config.yaml
dataset: "chords played on synthesised instruments"
encoder_layer_scale_init: 0.01
encoder_parallel_block: false
text_encoder_causal: true
text_encoder_width: 128
text_encoder_fused_qkv: true
text_encoder_inner_norm: true
init: "kaiming_normal"
max_grad_norm: 1.0
Rows from block 9 of the audio encoder, named by matrix and row number. Rows with one number belong to one attention dimension. Each number is 500 + 40 x the weight over its row's rms, rounded and kept within 0 to 999. All counts start at 0. Numbers have three digits each. After the name is the row's rms in percent of the matrix's.
# q: attention query (encoder.blocks.9.attn.q.weight, 96x96), inputs 0-95
# k: attention key (encoder.blocks.9.attn.k.weight, 96x96), inputs 0-95
q.33 098:409523473477490501542560527545557569476459502448517491519491500541502530474400518585515538491503506546518531451480573489572524490502439457482554466485506537527550440501487506492450423539501499540517467518536491470482456476463525502360482546494452484447461444469516523537478570520481527479
k.33 102:517555511429511484496497433499488490554503490456440526485538503474481540478528539487511551505489494459495547519546489463552495474530521520594545484437514472556524516470524515511515589475383481492489431419470513481585511463462438468530481560460576525474531483500604536501440466550474505498
q.34 113:429558450488547490476566517539497526472470504467428551547546539485517528466511464484488644513446508439505531483509481464499577484495446451558478492579490448531551536496456494597541496504562546487446553500496552513429455488476528514495456519506549444517491472465468454520487487480512472476
k.34 116:510546482438445535472522464456539505480506444439435530543567491483495494480593567471458508515474472519464518474569447530471516493434488487492459548489556542528443553462467481507487538474413466500481569522573462462546517490477448539549443490548465539560533485537565514442530545520518489444
q.35 100:440482478551557495528488517469541511525528566522479470433538495433436495541467499465508432537460476565514442535555548475533537549495559523498542492491537542501577443498441420495524477523511534493483502538460501401495493547566459492456497529488531449542412464493470428519492498512474586479
k.35 098:531526393538571465484546517533496478556550502490535491505496497505539545417514557471553510452445496511449549466518524453474467518503444434517474441532559521480552458507448520497594602464535498443491484473537483512469467486439490472585436539507537479531539465496489502458439521528516516535
q.36 108:442483508522479506570492485556569525456518383516499522449576521529517497504511458493469549424478442492527504456527475549431513523484465441453513579515507490464449488524532575552510455519477478499546528497483483606484556554519473557482479475506407468483532532521520532559459515467484444502
k.36 103:482515489506418580476523460451483567528520527575496494494490530452522494544479535491479480556442487483518475532564499531564512510478514497636497432499478404541429525478520478538485467468445483500534530448457584510507520518430455571532503541578484455488503469459508513556465483491482499478
q.37 102:495512495566543439474569464482496473586464448534529497500423509483468473533414468538552470541522473463476552394566554481478522504521488495435442464504483432454477492549483508476478435545511496527539512537489519533555411550497466496541498518512489479517446547506473548502430565530461543523
k.37 098:488530449406465482505494543535487556512472520521391613494556458407509505439501514540493591531547502485482508517500476553481473509492494547519535543501484507470433452535510471470497537555489495520449506527455531476553510438430500521555513493467528510487501575483503494478469487530583465411
q.38 094:534464483524478516505448541482556408418545537432494543574579493478481479528539530425487513508480469504431522506444477501464554489538502522464564541492447512530549501484473520523532515455482477477559407433484479550498502461535541461460594592452523507497449550473471478493538529508514498482
k.38 091:460482502583477479525525490447501468422498494496474371465569478528501500513465541491545513507467543483488484511605515460510524518503480507489532433512406520495534479541535485494568479456449506494494482480543422527501472472521470591526539456427487532500540489490492490558579516547423476557
q.39 104:519532527515479510488522465432509591492505494483506512537415506486604510470438470499469445532499552465491526545511409444514428483566510515565564523420537460452531551448490472505527512477490472458500601486517506490542493499436542448515461517453496536546430536527520463503566535477531501512
k.39 106:504482489515535450467403511555592511478530545551457461572515531525511426450543568512518531500563402482504466470524473494463461431469499538374504497493471520551480504509531483549443506508478552484561527556547459545528478485522502503479499421488502490507480492468472548437500551546501524477
q.40 094:479492566428497585481531521495520509540513526519536497535449587441520469499528536495501505489470429487460541475491534514569425471569446549557553525491523500528446520544544524501474446472468493483468516503501445374498498482499488471473492412544521536429491472531452480507560460537456527566
k.40 089:537457504592487445517458499451522516466385521478522492556472564486558528480464527431428522538517489514528531565475567443591476488494523539451503477530507548524446477534505516545499536456448490487491515469468422477521534476518511545418476478486505515488555525469486593453501469530559473467
q.41 090:463564412482540507502580500523515574453470516511555540531470564487520544434553434457413441517502495519475428534515536501475493469497476517480437464488559453536520491500476438470530490534517561463478455575502437525503469527568492517478449446547525477520453457555468512501531561479506560524
k.41 083:588447461515463464549454471533546448491484565445527550575505461517500504434483536462576531551459514471501500548519489438458441465506473419486452539558536520485514585511458522513491510513449490511464507539526601440482474493442516543532450488534510563531521532492486472424442492527509518481
q.42 097:500554428448513458474433523567495609567445516441547478492427471548487433476517561505502518505484541461444467484486510559480429499506487509574505425506518523512511471498494440470511500428492529520497566503551490529570491510472462436585480463534507441552503452541521491520492511560514488510
k.42 089:436450489538506493481550512473463464513418516542496562554479593492510480505548520570479470537450491450527479498505531454548513475548501488478557521514538498477454507551576517594468435579542510504495497554495556460491436492522534454462499485465391474519437479483474438501476545442469532520
q.43 103:498455546515540531533497458466475485503444550524481500517469484490456456526483473535547552520476502489407495459543487561416496490553529498526495474490432500483508531446514523465500563597474563444518377523436545551495512517535569553562549493474511533460475518538546444468468465491474446547
k.43 101:410488470561521514453558536496480493502516495515433496500473526539491466536480459464485524489521510432504494497570428550514555478555483491486565539541465502533515473531434480477505513530555384445471492529535563504466463536553547531534443477493485498502545530554386497506577508463462574495
q.44 084:479475480589549481463465547532569596525425441510493497441511466529516541533455510562473503454529506505573465504436467447556478547456531472463515462514512516480549455495502446552444522435502531500503466518491545484501496422561552467508482480494427485553549436506470560525512458564525540500
k.44 088:517500523518516455528518555438531511483583515505572525515517509465508495598472539512502448480508480463481469505597526471450547541442514537486448520462580508533481524571522518569485496456481543500467530487489559491468464452473486387551452447500484512457473438402496507557477507457554487511
q.45 112:467504485589523497548485560485572540545484514522552532469494527469469494562565446492492478468476496417435481472514463528450432475502488412471438518512507458454534464513510528528600522541487424471547526536482488556489567460464482499523531529439497440473543548557478450480570482493511529541
k.45 113:490507442513465518455552497447487498551501554482507482463523565497489454419443524427473463545550499526509500510563517471507521535502471524505502444570529434545443500464505475528425461505432515527533523645526525522474485499521434507592506502561459415532508492450505471525469479541504533510
q.46 096:447477558443478475455516534476452475523538413455486463521489520542518530530498555470444577484501482471513560528484563488569435511541485454588460486471537510539501532489453486439456501507486462477474549555449423445504510537490506540497552450561619527524472500478503526499477482466513554565
k.46 111:610429576460444522510491476498502538455416477474483502540515459576550522523573486537510483514483557504495529533480474428533541491482503491471482522546454539509522440446468486593461549566515508529462584470465452484484461520522431492468451500512495556476481583494489536493492431480480466475
q.47 123:532532544532453552516434462481460518512505568549507463426487470504495493527547449449506436488467483551423555515485482541541538497490521522532463560491501468460566415462546522491502542472513493473432529449513559474517487521487476463579449482493447524587537492524584593487512448503456463475
k.47 121:469456485475578493466486526553452519453495469542538535559500592467560536482483549561532446440494526503550461478438508523380494558485442512484481494528525487524506437485496481479546440512500544504535447573482501606491497488525579470458510446454520485502489439490501428517533518505487465471
q.48 084:502491436468491443472481601416505477499550550551542566451511445531496470529487477552384449488520496466497489519507461546518536557496472494490473486505455467492521517418480535423525421541469468466482524487509523517567495572514536449519467528537539563563522457486459452478511485522483566525
k.48 097:403504513514548536448527543500435499435498452418515504456507522558489490482484451555476510438583522468565501523528479513463490462532471532451489481547553527452537544473492484494470456529433578428553485487575443463491567516486524534482478533472457549469526526523557565510534480474432467509
q.49 104:487473491463499507542578533522491414542494474482455523416509551498552528408496468439501543473561495587477473442494494556533485493487499490516569526455512536586565458539479553522407459487481472498470525529531484541448471487527478458530543473444444460498566530483474557521455519457467535497
k.49 101:539458546427507446516559473496493469449492552515475484543490584534415512462541498557458516495450479505480497449522497565567422537596543504533444449462548510543459493505507492474510447468516454486459544608558526500465509555476514480515601453520509491475511517488530477476463445481473513484
q.50 102:473548459447482517410577518444412446468491510513470432524505501485451531531501513474530532381470525471505508486475480560533519572486538481491475523495461548513480544562506506456484531599581532529507523482409507463537495503499500520486503395519460457464503525532504442519498544515536505545
k.50 100:484591522524444471500526530481482499486553526485514541449526465538546483566534529433444450504491542470479460541588471446485496566517445479532442500536507555499509491549443451508430466480472470513459576506513452546504501504509592503484515488465504576560571474442475446550446493517512522432
q.51 106:531465528483570500528575421500532453418552467482444424472495478498483493469480495533504561508504473440523540504545461544593425482580557451484522480490531512485475490540453463544541501495510524460488531508491504458599493479543569526495471506523546462471490554482413495530536431529504457454
k.51 099:469501522482478546497402443465513455475483422493502505471441473497492500509507471483486528533497558520493509558550581497446431548501471578544473512583513514507499493517494536502507580485499566443530548555488538515511490546511504470522512501479566484546438465507445411482445533420545438421
q.52 099:581521465557524488552522465470560497528510470520496510521471534514491446602456483568501506518555452553455460484419511469455527495503595469491504542527494491481441481444436468483468522450480464507520570597512525549573545486509505472557519504450517424537519459466448504490529479477526440466
k.52 104:494507498576469583592464533460525547494483435488515509542477491531466490488536457463512519515503537433528470472450526540503489527474519496468516564489533559446537452513461528547513518554459505476514481559425492446449481467425464501508437497522501482394429532591462532494567536542501514443
q.53 104:469512557458481523521522519503562481533544599432553461438505412493427456540515520593488474462502544527426536452521490584516448526473490521509481501501454527463507510449507463446521506506490444510479484520472509515551483528516452445463567488517507527594525477462461563584463491469528479466
k.53 111:468476510524543491495555454486512461492480489460475513515506511536451577463529456480544583475528478471564558463552523481517579439444514513526544502522545444441414462514527488509447509504536494535542522493563477517498460564448523489435523411552495478479487522449592466425517492467414520492
q.54 102:532494477471481484483568468548498516516473490550441420496461570505515452502488460522537529535439431494442556509515513523476567469509494468541520448534532465508559516448455479524521452503480536478495515457525480468527461537556484607494494431476508514420511540503634571454446466526514521533
k.54 106:476518506496538460503459466531569513473498502450512550479555504473552542488453545444488466502462515565472431517486598511537405574580498500492517503476519538495541517498522488522531529475569518535514423505511486440510480402512520483478514454430478505516476431501440474451462538461579539571
q.55 090:515474524527434484604498449501564544540507492514525494507472545513405421508549499558525467451466573513520518535443492538484479478504474496489422453432504484553599438490481539423505519497483501493439546490524500521550524607539469479491486547464454474468492521503529495563449498544484488473
k.55 093:497497496501564477514480519568514515441524469467472453520446497498504505473471454465515518521570536507514535536426594491596572462480500512495565467406504542454378553433453466482463519502529542539476464531485488472456516484537535477446481490473514534572450557482507536529543490484549519540
q.56 099:496423448506536510546452516448527462514432507430507505524459538470496499513464539406481505475571447538492571471462590451521519503578466468488487595586507514529498522388516463465482493476501504519591474564470498511475461494467516463509478559514507484499542468487539501525482473499488576507
k.56 097:473466456539543508499515545552475462448576539561430492453469574458487519502508528550505540511528531522443465492504502530456461502433549546499451470520418459451439562557501493500591516411534462494492452505478568467539455510531477556525448448552488508470542532544545538474472464492466509472
q.57 085:450534482522507516370504489545498465499491489438485510483525491445556519502507521522463528485503485526498453518500477484462536540459453668452507497522569412528537534533522524548449488519573539447506469519517514539448465510477541537521517476435497529565493439501502460480513459521456461557
k.57 095:460511502556492513492526531536496493454528569482524467508527460476534501440553507535448504485550460483488483457527369505467467497548479478500516407520453514515480455467545501503515474506432435519474525439540436406562568498450479517529498518448503554438585501524468530552495530544568542512
q.58 101:460527532464436465531458500467448487578515542555481418502476475515478512549530470498507534467489442468530509474469575519471484507547498593525463513534539522384459572469464575550470466443444482482500495474470526493601472483473512535550513562533500477502523478419534527483524479488437515529
k.58 092:520436529475482512549503499469459484555498436502551636454518453506457534433505494480558506552556488467530563498486498519542526475468476525437483524475576479428459461482430549520504501446497484503519497485506518599545465402538490530506490454543493516457508472543483477468480545473566539553
q.59 102:536514577494545502501487524552544515527449539609521560518511501423496525555516490491505484555535465477550467430424511490506469542500542446439423486478515455447526528466554502460493477462481504475516443531536616453500496509456444465537478538468427507406475484482495559492481471521490494526
k.59 094:513507482540489461525536532564539523508527509541562555468488526511509451490534463460498511536508398489521523541431569520552578567464459443467504511494429463506479520479508499482539494544500529464545435511490543477504445409496506467448530478455603447469485522586436444511533458520515473547
q.60 115:571519410562528574460511484463436494416534521506541542485452496487475538487527504477487443516458529505467560491422414462538484494484493467510519526478503504437473497486518473461508487620518525506489496485546479561476556464471497543460414462526509555454519533489520460527434492596480533520
k.60 113:474450458521508571525547495430522524574463514491481459462481555456566468529536476495485437512505533556537467484522464533486439513481465535505502488522510539580540536477484468487480568454488511499520626473462436486541435435521548513456533496435529563577465505502486496465558520507412519511
q.61 104:516504554500442465514429428454452547543528464513525561515457515537521502492499504544439403512541515473573458550476486412439576479481570515520457460482525499515519481454557479553495546449466446499563522491549456497519527497516594478517552518457546449483485534511525522520552478479454479446
k.61 115:540519451571513501545451497525498519529515472508457483496506483451512465492463402515576487461511484488494493547483472461518535435473474575473537471475514443545561481474463489570534601487514532474497445532487502537464529465456425576480415565508523470550487509557552529580538499549505517437
q.62 081:531470507508514466456523466513511591512429516569498559463467533483513521522455501516534466593456465530418474500467466433460466475501478434544532509558397470564531543427489469552520438476495461571540529507436521454514484500556507438516566530501488481547538515536471489552481528484515468493
k.62 088:450490485518529476447493489512548550449561517523557476574612543513448529473601542455530518530532477475494537484518578504487415533472520436458497475596479531480471474520502442464499477525539520505468474551550518483427456493513491454531518497498441484490435457502545520495514497526490466403
q.63 112:542490507448494449517484520545548468492473590476553580534528532521550485450583461451487451480488493493497568521500550543517531542538581420495461479514508460481519520558532508522425451467500538509496452556479483546440508520527502475461492478488452542480463424470529585477492457406472502451
k.63 098:542539504454580492560506512518508504492529497533521497458564483450537442538413490525540462430553509513489461423518530442494508499479558447454433544482476434548474500512530513468542494494510467526509441511508561473465434522538561524560550421495519449538492529502477441463457400506549500547
q.64 108:493550567463503460492509541530481514484452554496538494439529506515519563482532532583496564473434541457505446511531572490550535496502467532495453527508524486520448503489457513542543533486558492515527476436516471534538518445467487480458430574547562429480499505458410399463520487422523459537
k.64 102:545491542506469438481468504494539527548517520476571395476443457543498480532501565503526512507545542485500589491471470485507502451452518489520460490547481418401545464466529493430491492493495571486526482511508512548539453538595453502489529533521433533486431472457518528502460602469508484467